{
  "conditioning": "none",
  "objective": "v",
  "cond_dim": 128,
  "mlp_ratio": 2,
  "qk_norm": true,
  "lr": 0.0022,
  "shampoo_beta": 0.95,
  "eps": 1e-08,
  "precondition_frequency": 20,
  "grad_clip": 1.0,
  "epochs": 10.6,
  "final_lr_fraction": 0.01,
  "warmup_steps": 820,
  "adamw_weight_decay_other_params": 0.05
}
Rows from block 5 of a small image diffusion model, named by matrix and row number. Rows with one number belong to one neuron. Each number is 500 + 50 x the weight over its row's rms, rounded and kept within 0 to 999. All counts start at 0. Numbers have three digits each.
After each neuron's rows are labels from the 100 images, of 14848 (inputs lightly noised), where the neuron reaches its highest value: "top examples" is what is common among them. Only what is clearly more common there than usual is listed. The data: pen-drawn characters of a made-up script with 800 signs. In brackets: how many of the 100.
# fc1: MLP up (model.blocks.5.mlp.fc1.weight, 384x192), inputs 0-191
# fc2: MLP down (model.blocks.5.mlp.fc2.weight, 192x384, transposed), outputs 0-191

fc1.104:502507441442547520524423460562563406393498565460415425462559452435481567379520480495552428462590470532515485444474459481583501492483466429529516600526482468526519428510525454509443524493477431394481557489529511502608469507490506556522646492430498430491435538459456459521411407517447475533494486493507421520404599504472481470535469376514495611513449521497484423474511549481520480555513493533474525570528518457497458461535464388521496493526476497483568493542461406517474491514535540513499440413381467477510507468517464495449560439471547422453540635517467415445556488533493555504
fc2.104:446480553481510484463477491573585627607496497502415597559528523555525502549551450507461415510543478422533492473531444491508501473594538465492477482461407491535454390487519518483439535488593470585465536445548525459490592498531565480561415565596568496447486470517579572543495497530494571387430497477542551493511427479602451469454412473453463423461487460546468565456561421481524544515548503513480482496377491578503507537456619579394544548500523499521489450475407478462449456503520471485439493474487510429554549578523441480600541559527511419490506473549446498535458532550545510531
top examples: thin pen (95)

fc1.118:502526539394636423541520511462423528474438506542407548395542484458389542492561509494476442533492482466488527505504500556421446484459491453594433578453615557390619501488517489449543485511432489499458452502507624485427447462432578602435503499473438503552632553518519513532507510526483431486510437534524506520602553549550539546461482490570592422522397495440464491508466386508532504576524468511570477485509510451525450565507481513527488526484451440575508473467476441492461448422545497435561476534499572462567459521453473513513421431492451550522495466457522474572539503467476465506
fc2.118:527547471548525525464455512547508483469567438626490438406396596495517514520483413563478457554473486566436542462413455541478510551520493489489509487534530502549527509502492480512437497566481527521474562440551514509642562587473494406433502448584461512512491574534538546592509485389529433508549489476548477479562566463541517583537431590488522445499565535508570511535519526552417579449573455593448474533555466437504504502478536532449441496573535513477521388561461448503467498527465462534395573583521534445435547579553558439533551380444517470540497494490559460510508471574563524578
top examples: thin pen (72)

fc1.280:512628518516572361524572617464527519554473478489451465480495476505539437495518489529511525570479584497490511522461500544531467449497501518496504501498509406544572440524461509536583569516487468465491500530451526494474482451506518469499544503500503489561478538479489368437458544592451511529502507421450469504427496533393422575512474445493511468598512354472423487456553406584531521486466463593390524619426543470512568466458461503418423429457405501471577516566479469509529495514595448535392478443452488447492477503514454482452465457518478602405531496481484498487516501628498443479
fc2.280:540537510520493471470484569479552455452516543521443440476454627524393515389501500493498535536477500475393518557450678504448558525432528432568559535534492351502526558471536512549466487578535491470460455487550454443606571464479482506420490458448537578545490549531480504392477509427552444506526538539558498501529561462479612553517442414507476469508580527439538485550496482463459454383524528439495436528539427448497410523523412420497454494520525455473482488539520565513487402475472501526469526524480452441388463462528540432582444465459503530552508466467551481434572506561508520459
top examples: dark on light (100)

fc1.64:450453566529398442588494580444398465472508616458494555524510544495494492539432481539498546539519507489572526471436451486446527477570462464415531554531453507530514359518470599453461546428578567597461519437523489552579543487506516563481470438497462440504410487476554471456506484509410499434409407538538531543505492452437531611522451453508460504553523477489589480481499572482530499475524444568447473531587553511595452594545547500471516482551542502525565566522610512465467557537486480431443512458495507513565574449489384482474544551570519558408469515446539445510508519497600542494
fc2.64:553582619445476526588474531542605450498498504542532509492457439492564524494462510459541512440452481560560494347515516464556520473581454582579465448524435488473516530532587407427467530476492477409442494498518407535473420564522507460519553505516461543479506491536547467512596477431428474493495561421520518452536548461374554440522594437518486421548537587497519549457499450516504437456424582478476558600526511502512502458512496513494411457483387447478493483571470537418525506466455532529526593539457438511430524478487502498486541596493497463593501511554448542403574531481505440415
top examples: thick pen (65)

fc1.12:437494601469500550429525520449531505511457464466498613516468532487429453489440482517474406574578522522587552510461440501549557536553601549359559544527501513531500571486508515534481530512430465549476586515501468567505449520452588507574534445481527605522428490486503464450529547506517525544463554522524544548625492455489504376465460503570451475527514515525525482419443418507570483534434515493468431446515505514504527441531347448509442485501520491486424379482411462506469477568464528423500555558571492470481372511560415573567569496548510416461470561492455471573515489510518473468
fc2.12:468544525460489479597494568508492495413524543473420474600545487474514488450479551467594452440480526491519495472554533515513498510464529516545494505473446499528512508523553496482490478465491511416499478429538399530518537505463447503487618509510332500488488395456382452564573430484586490510586558479538473547456553552583595543525407545469522557443479505549441509431492520495441469449488502531564495476605480503522556501536558545635484492523430540533465463538536510451596495501590480546456467474462416476502502497481435509340452551391535491482529475626472475550468531419508514408
top examples: dark on light (94); thin pen (75)

fc1.115:455511534611503564414592511427456521435586568594466483474445456432445521433429513543399493501527447511568483493460557518487493579458528427552567499545518579637521388505476567512477502457488480518547477448498490489520522484456510543462517502468464574531425526459442533454470516547502587390582547542454546497453460406439462519492456518577448506436496529508504508453472488462433491479558434500443463487453477360593482509460573515527539426455478519498568522455475510543588492564429438474558523473516518518479477561489589503500493487478516476414445437499363601503421434484490457559
fc2.115:464511488579525550472617500547518549504479411421450581423461510470523545588510480495498452571460548565504485500362449477541523534565555607542442517567567462567511432491474488449478461441489513540480500464499513378460506551559453503495474556551521498469498506509563549431418567567470535492464496528484457421436467589478571487512422482491550458476591490457526533534569545476453408549520382506525425476402504456489524486496501488467522597522483520558481527440519471456460507478393556527398547493455458491428527632459497417435415520487503536491519555506395495496481507497588474615
top examples: thin pen (100); dark on light (100)

fc1.41:607493499486548530506531505480489580517587601441505470422583460491433426475456535505454465524513581476522595520512433544594593494523432367541572553523472511456497524510517460461491576482562437434503563533482507492470542418551533535504454512450532538556496569396490430498494460490564545407604494532431559562561572525459522472579483515520525539515540573460476418440475503500435531474523450438522544461543584493477426587440427542437519454532458484531518372559494427501465500418536569524423496479486554488436517447461501491424507426479446577421514460532429576479517491574546536498
fc2.41:503481530526431480411447514567422423492449534437525402488539544567529501586461471458459463521562454496566489485487468493373405579498487595534500479529517556460449546469495572528463460476441513521421479450526566441537498578580490495432444429479526519583515553468541499486413485483461494474380511471473436444506495483607503502499544541483527441487533480518568538440577470480398540444467482559526504450511372451508515515481585432590561520462439585458526521499505580542538525585305517495435559503523514529501478399464609509497534488532507474515524549511509567427466558487495505527
top examples: thin pen (90)

fc1.197:579518481471484484493480527521580558546539471508503615489552464428485466462502523481534553506559515588500460461494550477479565624586510452409480488463520452524523582544467483603455493455505429509518532566493553516578453528464539592505505543436451426446520458536502458476509581504555478510549500436538506518488489485488532543495512467458542499421529536509408484494509457392566425599393458392579595522697503534537512520428443571495498454510529482495480412414507472552404482441507457421401472528584532440524553525481454507497435420553522533522478517447485472566516512429497455438
fc2.197:535499507505463635518518485491464548481509574529566480439505538454514566523421506476482455540497541468522459522507538518508518429565522564462531565446480504512501575529507637491513464560469487495431496551456575589543494487503533501486451494533498472454496400484459549439516483514452445534569499398537501483529419575482461496492486556491505494469543513528436530498469533639575554554548551513502512385513527510506534356457547413582575473482648497488523502416539502646386477517387462531602458553497463509495573587484584482420458449572477493592515508453529447538468504478492519557
top examples: dark on light (100); thin pen (65)

fc1.56:511482569571429465480506522432517476560532509422567513563469463386551570534506459460493505432590506519488512545460423480606466458369477461479475463489404470500440518538506511460547465528511589476575452478427557457504539535589387496466449500546499416545563477507464434431490584500576426559458525581556452527455643505471555512517434544497513426565520561541484492538487499516478524507539547515476484381536483472559497492568522530531462448471517476558481519570479577484476473472556507519458486573450558477466600528537509572550496528472528381382472508533511447418425531584571429485
fc2.56:660419469568373502450372468562499512494509531439504564557476499592505487378536565553501459543461559424501547467418446503503519464485533513446515449406419410458491477504460480533484555527559520560462500542545472527540485516507491516543481469497622538546508551487528581488451469473529521481509464494412484488441512497493397433471494439506513542550427556450435545513502451525480532364467530489500528492492630456491452458514521427474527564547524553522445537520370383502520433451455452568587489383446545572513559515531469557547538467543519459490523488493460494537543493557466470533
top examples: thin pen (98)

fc1.141:462462506617452442491501535421439521573539388410450556538505509482495488557464530515487487450469469488566490501523463468489567472429537507420507531513492574411494552574484510529469546571488543454456503503533462520569524466464450462522459483447571540506522438563483447594508612476514436406483481473607537493410458518565407570491511508465499521539454451538499502577520529472506600484430586431501466497405452574413439552451405542492463495434520468419545443453503646497570509515425450434541479482553470495389462527572463540477480456539482462489553428483453488614476490507413560504
fc2.141:495642456464561435460430486509502494525466526492524449625541583419498463505485482443452522553521444518532595454532455492522426585469500549501529590427551525484457397502475460556503540495492500457507556490539489531450552519542555437501533444444493597520509474465515481499491484514552497470511450517614488491600502565614451523493372454552507485520421522563439500601532469485553480428545417568478463549482464522491507576501518482575511525494514499525509520441524433539361597614440455478459443529508508477461422557490574576571484593433529488589516474570506526566418500470548463458
top examples: thick pen (65)

fc1.321:529502518518568428532575494515549521481565514478490589610459542552428430440525475476578510484444462431436414389492543511554451577448446474459533472546529461505566591447490368496510556500460519476559508438434490512424523541454549437439555484540554532485548424496539533512551453549468569506499472523520528378559543458498601526508481480503504499597497519502422438406445440505477535464490397560454621480455541501492499380556424512517462477503450509531548494486402539515454445511541547534474492553374524475511446446543461459486435542408457492509534547545458466466514503582595492440
fc2.321:467450464517490568496591515528521596544491515478484404463490473450504519465355512482576452503422530445511518509571532473445452500526468545500503527385515542435496483566504529471447511508548456494473450473577613570502483407506490424446405425534576525536480435440545510563463465494460548531524438438477502460484451498469428484518443540598440597455503510588478459610457571493467530453527528492496504529449504557506523502473535525531527467429511552534533446550489453587513565474496512402677452556473463481446350512521578551513568510528508522573492510505495472470451469373470542575
top examples: thin pen (74)

fc1.237:537523461424554508516468568474501497549543563550496482445491537455521653529525480454450482535599506481453548497550472446539466523556499477478430460444476547460628528528484456401508479526488471518608482505533494480519513449524490404495408492431496589469633492514414527561440444554494522553527495523425577532440496505468510437551426564543551511477484524485476504465518506491501493558517502513504523491484430501267502563491434540563532560546530563603582485474522515517500465434553530465478527558533488509488514547631519472511545477564514456556667507562513482517530491493444574460
fc2.237:569499554469455507538405433493493488507432511531474608487467541483472461503509471486522475539624410485517487505448493460499502506472484523539502468553450495390477490470498500643495431561419460458579471435527527468471539431512466448486533601481481468544509448499493474544447533460480451409492373532394477429573512421460520449460498569594441440438497558460505458537450514484537562470496431586440487481572490469487519496580553516574506485465531500474542440467523525486569481536546427487561492513536487555487530512541521582548612451447542554494474495507520504365433539490349517341
top examples: dark on light (81)

fc1.105:489446541437513427496523486490505499484524445535457547530488438537461334508505482579462471538506551450444531521473421510527512445483472461506429496428519637518408435518497461486510511496481503531499532461503512471440416449473442490521416442509495605504503409436492483488480564502583478480462511488545508549541504479504458536526526465534519432462424538509528365500473513447468447434482467484442509464452506523691572473498425488553480493443405424504442475554487463457494522535435478465513523448349519558498507517400560512498446419422528519484360450608546536525482479471591535419
fc2.105:520435429469479521509610508539474484547495497525505429557531462519487542438464347495534444516506486485387489533587452485583526537453456522534490467520478445577528491454499571503442494540580534500502431426544508431577500537474461581532475489437471479460487507478495558537480532403510607501539481444586583572379469548533485577456485578482550609544504372535524394418468437504479527559485576532550482555537458540501555563471540487482458527505497543531534493509562435501495542504530585558429442508489458509470432467472414454505493461486533475490503429483491518682499484613548475551
top examples: thin pen (62)

fc1.121:538484449565540502416484404571520517511534512459498524407543543444429640450498503559622520528541462476463415444460551511584494526504448354454474592535394413382587554535522473461522478508504511417611467423567498539480558579520460461519581452459497487482572524490536510502497464501470509503470502526470504454539556538509419539553435527560484513583504465500472574438469470438520488523593558477589537542535568484450514585439497510606433451530493521521508502490433572552511465476578482548517517527406485556421491490487463512565425450509507482504547516616466495543570514537525500479
fc2.121:551473515543522544533458627501528562467503535500542450427548585574518476527462472496455513437487489441530477495479485549456520526569534560497600514591568555463501506434488487518518485559533427588488455359594531550540491451498446522460475541571497566452499443515499516541540502505471490490491480501499579533397510505512622500596533520477518587509589584494493532518408553527557523500436600520531423514525452477491510538541514497608422511540484425413556542551500496546540473512499500430559541530426516409572421442519574493574488368537518512430488558463399454564493437405473575514
top examples: thin pen (97); four strokes (48)

fc1.294:480573547403488463509520601456497493529431469483514587544468509515509553540432499520560617534452507513498533574444493534520469404375592552413556498511536517434558536535453509507482613488544501522526494490424612501534468507419410542508450489480495590480553512424515472566497464497424515484404520484458501517528467428570539444484442540485504524536587442510597581491510544550525449443567504607461370552424529499511533368582471466461496489455494568489513490497539437500513574613431416548486553531528532476462511470539457534459469516472546462491478519487491581565416542520438451520
fc2.294:562413460481443462474490543486558497487541494540515483450566529512552458412463496461499539464542524432464509548425520504551510607535440532566462447517513484476510457507462478536453511519638471525515525400434576506461488521549550451507593517475487439481510448538590487388437556547493501480492581526454483407475456578403446454405423472542489534336587508503424523502556459521533473510550530424506502546476591508477572603472554483423516458495491552506536554630466556476468470343558460537579504502547578505489492500521461423532490462417471467489515526422462530546547545545476481514
top examples: dark on light (100)

fc1.81:373541464597462457517499462494409412431478508592521526534482563528471434485460549425552576464448564518436493539560480496524504518427492524531499487436500556512429482536498514408522499461469508464449526636511430181539476501434454489452480504540491517499502492434602547452488448518494567550496567538442496446456472501488432506511453428465523489429487472531520511472538478500468538503485450528506512473391496560525472478557503513406465572464513522495521462460517473442555419527442502406470497515485548495547558483504522496504509536431478515467531521457556450457551578483426551526
fc2.81:501442527557498487491438570599535467606490494446545483487460453407475564419537492455505397506503466480518477590484476503559550512502548428433440494505542397461474503484438458521453500523473465525524483394516462442469514507431455433514481545465483436524490454419467548442521548517461583521448539485516451477468443429470559343475522526526395521543496481455557430487425541529395421512507512479520483502564480522498446451539547568510504390439483420556523531502585386504512575580390457476484502520562406471578540569468493499536501506512480550587493562504561553479392581552498526416
top examples: dark on light (84)

fc1.89:509513622484473413457513449435441502510499441487454615386517493424474507414515486493432382426445495505509574473422514514492476559521517534445504543501455443560464570486501604477487491499538435527500521462571467511563507557590596491523461592472516540499586508508546588437496427483513448528575500444466529541507506340511513533572499487492601543461404545473570497439510478430472474496502453567511547408478458500473526486551415406477496458644571512456520454540472449519420464476507490441464508485447522540524592432483503556576416496487484466509484456564477503501443520464601517466
fc2.89:417450589471569473491551541416446407489504512434377464569480458469467541558550516524515619346473493511554521457503475532511476469524411448415518520440507451465478426532497537575485554553525450439529524562483449550448497456473514510462513515576455513473516547484509554479632559588583497465471513509431526535500541625563474461486498519457431455490504485453489499465473547557579531438458516412479528473530476472493444399491550498583550538449558490532409477521489498600504455483563523567505371497501453493517539551438425455472512560487545512423482382567506487476422501458552480422
top examples: dark on light (80)

fc1.94:511496468455513472507457515414506526540462515528436531462587502502514619521548537434463655547469588508591518535506519563570490335408492447577507528527545520461559524459438489465529410451546505487543535492455571476569523542572457467555437546506570582537422475493429560425511453533479476602473543508515450516602561465456508426512534448525529436427486541447383521528550477471442493520495537569420555559465523483445430505509442542481523522501512438570502454524497409571512404442592498590486538518520480500414478411568519453500437474536491516545553523481500460455453500476437491544
fc2.94:549468468555534550459449518569531537425440440477461511440495533547482465548529501570436579534530575500557547599441549479442559455559512511415463519558487453424484547486507486467475549483508554539460488512387568556429452519473501505551481517505490421538479462447431593413516628564500517579620458582457468431535545490488518434483548589506530472543515516512449576506495559561548513369505447508399524552466548410487484379454485473487476520571671439435548482624459526523468456495450514487438483534570557500524586564537533471495483473542517485512513547539510494527524495479494536538
top examples: thin pen (82)

fc1.76:473541615501491530469472547600400517510452512548493477452481513483459425470505494479444477477448576611407429489605506502422514511499505444451561436484513604484548551533484446505598486429535475505465478532543533530522451587490463511491527464481563514388588485489591549487482476552512400500506542572538442542538517557442520482529563491555538524569553426513478502423462505467531350506508535445525541661523478542526480458484486644496428448592527484482537476412534409451478533490459509458458544531467567544469480494535535534442484503529496507548504556481540480501536526504568630598
fc2.76:538506478490512519581493516672477539570454534493461604514460448464589453460475538504493399480462482478565466484621386534554486492522518557561435447584561553553498472517483516509499428450469475491420528491504491542424498529497539537509506444506492482442516494453459605502530516508466451575516501419414483587460416460472450571516599558470501420544472455516644519371510503605539479539434494484511539496521549589509486419538480501428515532447445537573468511527523504504432416463430416600466397516423512534488529467472457523477542443440547516482505429545498511510564480470465549467
top examples: thin pen (62)

fc1.350:411460541582527523423473589474465569425488495386418513573557464512527584494541570526476513529531474485459549529529536558566445487480541616512516498525505521522538528457544492447406466446563459535565515502467551583467439541477465480580542484477562459447348507584510463402527460526506475500505507539549543499533467446550440435507480424584479499500404482422465552482489559493537516516527446433447479535524508332500508486501571505524500401547430550460540499562516497492535593567538487489480573556535333469517522483518475572484555467414515393568482550485538481534455469478471520509
fc2.350:481480500575544451499518540504468482516384430544487525553491509521479452532476373475544491498501512573446518589518475442554425533510486458436549406464391542407503457532479499468460498500493512489465440306426499453552455502558520601566420485507444562489514492484439471501477425462517512476520453538510524333531523392514544583454568573457489392495447500536503555510569449433476519557533458573434510513510480536493614549481576537452602481478509458476443409517486535490478513511532566481498543513507438479494443448514529440602507550442508484536501483531586504492609565495528475460
top examples: dark on light (98); thin pen (95)

fc1.73:425517522492457581525494470480392504406503525501457531549538439503477430518491515532557546474577488480506454585571428470458526520525501531559431505552458467424533493460484520519489542484472463578489441489482480462517525470469498524495582447502496577516628472498581490510533587482459446520479541528470449472564555451470509444481443473457561543360447521562588485528481605467544486494470444379610434577526433586552455444503508517484463532573591449519558515469519485488501470489341576498511572367523540520437552481526425482530461502536498569512452445492539535482462566534576419385
fc2.73:514502476460574471452613504445390495595431513584442501473449453478516569529487463424505397590535574427397376484607458445572420502513438518425516461471512491481476559527514519497501514400539522452516511478461537549509539495458476480539506501464554521532497496564509468486545582441552654454464436577515579525434526532563533518504532477428536457518470437510413533459500474544497554566459398585561488536472558528512568522527456545504503400494517479518445419470560480532476576536460428495544515474556396490477473487539429435551507518465462532437484536528497554552487435575544574429
top examples: thick pen (66)

fc1.382:485498499494477592477607548520472540503508504486544555492441522503538470536450476503455444392456451501427496491494510443505533464483527543556404533552487602442432587572496418444503475573431532498478433536456494476507513525463493435510558508570517567498468481534479538515564532525557542532502527505489542509500470544471484549531564524502540593561470485559491471512468556467386512405475457444479455491454494580726389500498475470506525516462561457469562633514549522554534465456421473528547486616517478610524488567361500543516537598451485572448445452508520543447431463472468481522
fc2.382:495453396494452511459615522492505572564436541547520509488512532558553582534541455461509600568450518491465362507466471519521424461480524473479607458418508537467540528530509563463541514498492502454376537479455532491541480452578445541556474580547564505456501520630628497494536502468465542586595523528462468511537527525536456471525489518537518462593531508491448562473501501457530534585481459564579457596465467427498435584557531476464551426525563457515595559448513441443485576513499477403463494507485442521602536574534537550499449584582542522442450540488527531517450482526555583550
top examples: thick pen (81)

fc1.55:599462406451495418472531550451530465560442526430514397523467559509477429479495488459451412440480516470489596538495413386479451522506529430472555531443516484490497494438486397517480597424405565546517471528480507459544430600521479459509406528453519586454590516482466532425478475499491452466519456554428481480582508509612489497442506516472520515511450544411511474523479480559404513489479441542585500480523485557597509552502474490458419467516478457360545433424559457460481553529454432520525534526435476526474529417601384543481491464500431514508437472455439536409540483527526532519
fc2.55:559577512446544525472530428482439495463527442446523573448450482622474607520476537448494393475527487527554463500537465552552524459512550494525441569499508350469507507439509476559511549509453508438453518527507445412424523501514464433493500455544510362525493542565525489552403456510445432509503480507433455462521477587568471475504422518569481474556420545470412534448556635456609483556528483475541526516486531551486512464527572399515495490481572545563572532582478446518507393445536512531550527485545484544496449433516499533529492443471512440382511536442389465440509407432471509488
top examples: dark on light (100)

fc1.218:452500525550536477511399525525432525507538554608536504411566516435519630568524546380460565581520496483437587563463557447505533565498546530462500406520486499559441582550548486457481466397478455552512492476507462513522453551470523551508519467474477502494727503546487511537485475457446471487501528535539503465527527584501490477450534524577510484512583460524563564563479571424452453505490481480561556513561461439289482465507466624512462466549517481477434499480487462524515464511483492440596473526493509561480487505533522493465517477461462449424529506550504475476526386464556470509
fc2.218:573500511515472544470533412676493492527441595531516519489453595474556496452482447542558543494556519406499390578441454563530452450548565462516520468540561537559529456505530496519493479468403494516466487431513627483437562458523511501554512402502507543547498476472501492485490464464533512464566459496531544531434567389439524461572477452581450511491496574484454527561457433638523538423480602507451467485547561528487454535567494512490553466402560451417403440500470448524482454487459471504405509522450519495564497543495502540499423452443457520639476467538530471520585551519525532454
top examples: thin pen (64)

fc1.380:564470584552458494468440530502474470558501460382515476441510392496569462522510525471461526480513533503676501443548460424517443435438419469444555564532471551542467571503472489473482495535452484512524535457545505512435383466516440450558517472488550487535520571500504528544493474470486501552488428566575428471526520427598483519406452454498520545434451583534372497481443501478528458596503568460495427494483452465525496471436496456514494425543593440523562508445466621549467533493480510516433568413556491462453518424573458409521419367492579508579554525490549526457525503473497520502
fc2.380:533556548526542535580533486472424534515484463499528536483465628523520456485582463422489489571481430503624500459450465493546543562512493495450370521517474462615502418434514514471514414503467488441467523469502556580541637510488502469536495513507519564449489490541521491504499547501451486455520440561591480588515542605552507592540396487487554435492390468437464582527488473475529511502484493527542507502463540411500463588635431547427495418471537491537570506504602445517438443531529474508479547514540546528540507494530449495552451440539489476426487428487480535558521453513527485322
top examples: dark on light (81)

fc1.191:536528577562486502470462452552538483555489457568522556589497511415472505490463523547518539563527505468556546506509538507500523511448358530460553458571413516458488468549532530495517535620512568478461417485500481505506499528461420533510513517420522607514600475490526526472550655556509483476567432556583465442444528504576531529528573515507595479461475490554437466503486470514516394485473514413540470461514495557242489517525558455506554500447572521444465442551419567477456434496557476539483469545467428526439463549583486547532470436493463560472499467552505488532454447499489507522
fc2.191:406509532526508542428400389400522439524529574506538523620568506497529448522544492478484503430520501438425532528587529506555475471528420515511423469525508447521432517479434588519547434557536480488581458499442465439533507488482604449433510472553519408537516475421504508531539493457464426540516514572542475532507449482522485531505406538546475523539501487479489453581456453551509680462527526589500492456393538482523497444458550501490430427494466515522478495510491571529452445569530427377564495547522551522536528456557581405530518459520451450415509354483484542502554500507463420497
top examples: thin pen (77)

fc1.322:629516392477484600496520557480501495505469544483505480508468444520513509577475506472532494490491520532505457510502426486557378651492507474511457465501467487350538622495480494413570534461496447436542474462505510470455515527503512533517435536488524547515505489399482564500536455515488450512546533475439505589520553585408522536559461608546445511521480440537566585501533464547499421580542472525487471484585551496564440435501458592466391453621555491507431552549552479496553421530563421538510580535550478445577454470584459572485412488489550484485490525465521448474461492511598539511
fc2.322:451466509433443516494551473436480605480510581477476466470484459536529533529445487528351504484562538508511475488456407533431510509530427516580570541545489477487524427510470456558560520559528465619442511406445552462493550537553475507514564513511463435476530543528569491507475442506562452423559557565505425454527568497526377486469422452498450518557536495514410520436463405443469511455523329472479570464426501541503538446569482597363518497524559477497401528494517449435479574534553591442464476496503496499497520538497459435529463535485478550437496556479557555576474474529586441542
top examples: dark on light (100); thick pen (62)

fc1.143:464466505504529407472496510535462393479559523474501603440546423430492565510517496517555415419538397462485523420497573440595511453572507527537433576477490495499445528567457560414500486468473475454522454519594538458600433530462480489517607517477444359519595532469457480518450457431551406489414519476462542513532612472503532458548535498510495469489437515504552434423497475509523544423536460541416616471519507490499475535502485401533492434573403505523438478579426497491551530516520497492504413502478508504494534510520604437554554572478432498536429483515516482585566478577537461453
fc2.143:516517545512468463502497525517535528480445497529569393477534488464481472493568413435506486548537414511560465432402485535513492472530505450559516493430472401500459390478502535559475540461550507525393504589606368439440534564502562505500485485558458648492508531506555500510372459510523571479454528506446413540449521524420420424496425474545472545515396566470448491537473490447452428504456506387460479492526454522492467549543474485436428504458494458549528556527557482410495416483551495490418454474504514490457492542545593570484482655438541506528478512462475537528598510499538454451
top examples: thin pen (97)

fc1.9:561512568573479497416459479511549523516439536485501519477599532385510478505468556476511433426506470539557396433509524520586517517585568387487467504480402608559531550513484496517533536540585511413550567461525505542465484490493541527567457490531487413533506510556500509447486502561599479480499478584490415551398517545351519591590466487506628540522555532544502530466508508518553483497561497465437537580497464445548506439440459580433478528539513497574437463569437477510488537511515579479506471458458563430531447479559516569477463464465486449506468505581413373480522454553457548462
fc2.9:371499496498603387483478547383461405561442546523545490513516538537580539535482529557509478569528596481505484437525491504484496482520483651433577551490529481535518606489509491471456472496602543473531428502467537512580429479555531478450539489484467534508500518606486524558445480418502478455524378488473520546518537577441503537501506484522486619406441533494429564476483512467513535584582411529544474529460508377496463503515549528481483502588438466453440504490489576540441512506529536414536533429490488527502482439470389557460601502554488456464505537378545573532523499526470499467
top examples: thin pen (71)

fc1.0:612585460511480517580507584460535492552583444536517512380581496503446591496519472553515487531522486581502425506422432477496469522534417507467451489490450557534536440574551530509504409530571412440506494475456471531557511520572517461499435562504537527432474471563484572397459514491544450493427494478475453580422547614470467583502483393543472595573466401525465479571519380448576444512492480535382503503479496505464533454424491428486477476479499473522466484538496488483499404544559495475477472427463501493467434473515538445499469445441436466531517589576533485438453524499376532429
fc2.0:540510478482485592480529532491486501482475442555519500546547438502480465515588477526378630493516489587489419535473476465398521423479523432509484451620466452417506493484447517443446403528445493567523430487503487559420495419538450484462545451445527440513486464541525590511604546486465449489524494507525463516448617471545657472482476475522546435473545600507542492481465616478481439443521492499451484458554493465494537554491445488564424493471630505519453415514552518494547570463589466414484577484583550524499480519498465523515415459514477487557514509407422473468479541492408523418
top examples: dark on light (99)

fc1.277:423469536530463609483490482576524424409582518528526480466538581453511556538474580555491491477448483502437568523516501465456486504574432578547540561541445639560468467549535509445492496525614531498452487520506432465601410570528465508535668546480545482461424558543541621460492517429646447501500443554410466473548462467436546504512480485481495453479457604508525467550518463486453475449457505481503518558578487588602526474487504496464465558597511448554526457580510415502556499478497509506490504438600534561490539519494495541487459521506408420503475487550497461502516533477535553561
fc2.277:520509533487521476539540450541532460511487499568488411473538435464517535498424527415479461467539459479468486497549463511442503393440512497460565516551404634473572606547538577503416460460447501513570361562523569479542481497439445509479391507514450441564504492561475480507442605491429456465522514502500476505466509490423589512474501518539542469425542588491483530480546553518455495566575542476525490514554547554502637515553565536511495465415456500518507465455496499513495427529543474549600564509552429512473469479480333534477474577523499410549510572445418517436528574424406523501
top examples: thin pen (69)

fc1.95:427556483613496486418477468467528464585460462573504468573507503459554452501512453433489496487544472520426494484563545522600489548468376523594535496480481606499479550570520528495551534467486481494491388554525426524479445522395494444448453437593504563515739482486540462473482511406488531474576550472541564485481523523466493508484474433516553397488479390511489511566550494499445422485596415495567538516539434527480505511466577523509479493446466458415502393534497484492462524519496510435418566531464546556439581518477520487503497442511472429475444450556468534461482464488476520448
fc2.95:461406445470491528534485469489540484446593510523555493490422547548505542393441526488427452451574466442519521463591492531553527484464414456478477469466537424501515498392532477476594494513550456504574568510506487488560468566529530411411585528529576387493501476523551458535477454540579483485434500423500562509515519520432567511449559483544456525490516560488428502533423446465456582470501591568536519582502545501487436506555474491475531473433476420529599475479479578505600505458375518457559445514533469531564598491565556493569509492488506478480468464348461542441388537511552499584
top examples: thin pen (100); dark on light (91)